config = dict(
    noise_aug=0.01,
    n_mels=64,
    win_length=400,
    embed_dim=128,
    encoder_head_dim=48,
    text_encoder_layers=12,
    text_encoder_activation='swiglu',
    text_encoder_bias='none',
    text_encoder_parallel_block=False,
    init='xavier_uniform',
    optimizer='adamw',
)
Rows from block 7 of the audio encoder of a small contrastive audio-text model, named by matrix and row number. Rows with one number belong to one neuron. Each number is 500 + 50 x the weight over its row's rms, rounded and kept within 0 to 999. All counts start at 0. Numbers have three digits each. After the name is the row's rms in percent of the matrix's.
After each neuron's rows are labels from the 100 clips, of 14848, where the neuron reaches its highest value: "band" is the frequency band that holds the peak; "strongest on" is what is common among them. Only what is clearly more common there than usual is listed. The data: struck, bounced, scraped and rolled objects made by modal synthesis.
# fc1: MLP up (encoder.blocks.7.mlp.fc1.weight, 960x160), inputs 0-159
# fc2: MLP down (encoder.blocks.7.mlp.fc2.weight, 160x960, transposed), outputs 0-159

fc1.341 091:544523456451554445466449548546420542437557535417481530536526491502561563461466563545514627417521478553462532417480485573455510454473463608460565574604502502505520504454455597568528531488471519444437485503582518540506545458495569424567514502440393600420543553553469407577471454497480428532480422400527560483521476417467525453512521483505509518556571489465445521554476495487426451511421441539472525532434462489518487542565565386520484484484471470483464529456558541559507468446481601
fc2.341 086:454500518521606534527482529530538499503564465527528514435590424502587544555502500518465540514473442558493489495427578462577573510517525480564431428521458485432506483587468511513482425445384432414587449453463453536475570446584455504492452440520525424468489576406464499534480543468388553432514433473567502432453446454462430408430518549481570487537431503527499473419536498537513532534543472531536476416543556548429499545560504580514526470504537544521559524461431565547582548578588543
band: 250 to 500 Hz
strongest on: steel-like damping; small

fc1.644 106:507434453568527525485508570493521534532459525568504631516591511492586499463519521523531542405501541426392490511554471511475429539518411633523435542484453573477531541498492449454451537487396486424587625443547502458474503508449503521439481482520540527463516498509538441477526485476478409464421626493546436568519596511413526511423485429493589460483546485546473489513442550495502579462456445588471537505436445525519438458526558499567561444569502508545488464558466565577490464454540451
fc2.644 098:506375488534558551466433388434408498499569561544515468479522575477463513521528557574524445543482488518522459525496550494497468590541541509595381484478522545461499552537553562468521509450473575488539527445431516474576439514471481530438562632538520582572534393493455561504464529511477494522517459546468495508446411408502451505585448450503423518508477471450585486495553510477488520489492459530436537513546489422387463516397552529489495528586547484421597569448542425558461545551456515
band: 250 to 500 Hz
strongest on: membrane; repeated hits

fc1.222 086:515460517501478567488533514561481569449552486502490482556521565454486539559453520585474447332384519557528466536472493562540432538422558610452512557555518469556476554461450442526459509438548538488525632452464463399563434502576458567595521402437485517502542469555538442440460510460488536533430513489517568547437593457518467448529502488472475457472478496510407538579501551430447549449460507539471487559433531512459460489503497556581520502484416495430512452461398528478488481560418479
fc2.222 087:492522481544552422567546469466550517562573449525545559532476590551508427536460596571572468470562457428470481527487521556452460443453548470531453514486506485579542541530443541444478543522442475426469490487451408444482401444585432442543580521575427530500463526489411488449554474520463484552498555474559537482485458470580568552455577480461547440503561584563570469509447510599511506565444459439519434501567513531593455496466573558564456476464465528562509427441484571505465549424407556
band: 0 to 250 Hz
strongest on: repeated hits; mains hum

fc1.225 108:440448474614527567408461478545521535523522587487499518464443440503386485544568578454517582522512466552515455486521494476525444526469441474481489561557452364442525449608435529534480504501547552531456507518546516396500494580493499457626514490456479566480563546545476461512466561482445480481491436467512565529536492516401556477498599521453559523499540504330511443507494526442431488398559458528429632510503510547481542464513499535576487449468552511527502551422546463533509433492444533
fc2.225 101:539442465425535452472422507527485495516552429518503476430457546437478440476567477485503553526568517586617414481426469544561542437501488501415418455480557431551472498599415521494532541532568535587512576438531503467498492533489542550470490535433459505562485440494519461497556614482559492558558489551462564476475515533539525562451568555559518489493545519498478521494470523507521594496581451387422496583530403496438444471564480548508443588583531530556486536401599587522517418464525509
band: 250 to 500 Hz
strongest on: small; steel-like damping; material: glass

fc1.290 079:523548488505483457543594454596455479585562493459466500427436534460578572600448561543433530508512442459438497441392431533434418563467492538543539513534510486499523547467458473532527471437505486491510581452601531494485522569608454548590437515448441419506469464621460564571472549572481541442516398508449549458486535537533460513546520526392464522425556535475487520547401451502523588487446495584545570468485457549550438494488456528579473473419477537424493468446513520503515500538462483
fc2.290 080:442503438457564505511553529525519458439458503464544439494520595452515417557549477539538460575583534543413478546526474554459565441579524507546548525466566497504505441507455522416482459466523412560525566491489433486566504568529496549588504512465469462492531573507382549569584421471454597417497500482492462403445512567513496649371538496535504436512544538477530525560587468516489521518480462514464536483523541465458441560478514469440516539528520454521418474595511539495564404448406428
band: 0 to 250 Hz
strongest on: mains hum

fc1.58 102:474465474513586486360472600547491485532522463528469531503525548593434417456558416462410481472549473486423522514572590571544538537492453472454556486558550468485480498511381503541532549562471532470432603447517452434435562571495490461516623395492519550481526519512583466569449529496441499418462543475484525473600463462416514481521587515545471510563468527433508521481482620464563474501518544461519531458417535498564493435531485508370501483479433552475440521517542499440549537482481486
fc2.58 094:437528536515571449496433545490527565499496447454547476459482465497468526513529434581460508486533503398453540566378610464468516462458504472448543577530457556513583524437574504499509553540478482476436500514437483414499445499465539504500439569532432552514585496503523499469481479464535542427536504543563529444492550585551552553506401547522390514428591550468462500556458435461591394502525422401537468434509462541567502458524524580556546578535550425428527539469430492528595428536572498
band: 250 to 500 Hz
strongest on: medium; round plate

fc1.492 069:608557553564478519425456512539451574524539467540490551427499455427466495516441492556432412579443498559542535554518567561530447477584451426475527461486495580584536499520446469480475464467498483519538551588478547491485432569540560571496462542494573391493498428501523362434529613483475411504426509555512429442518536532476498447469454416553590603502432522477570563456515515563535550516461469519451467445494553507548492490468398526517451526535572409538417547491542502524505496520531538
fc2.492 082:556578500520505477468394517544454585506429485497538457543488545566502489510414553578441570469524476432587462506537410413628578386494580505506496520535545504592499527519507468579484564527521520427518452496478520466488449564551466605600521531466521556579500533522433514540491511492536551407467476468507570444406419539455453473447547541547546496540454559459453443485469459498598510534505544517486506529576594561462551453548623505530525528526510453484522577498483452412496559548548482
band: 0 to 250 Hz
strongest on: reverberation; text has "room"; text has "reverberant"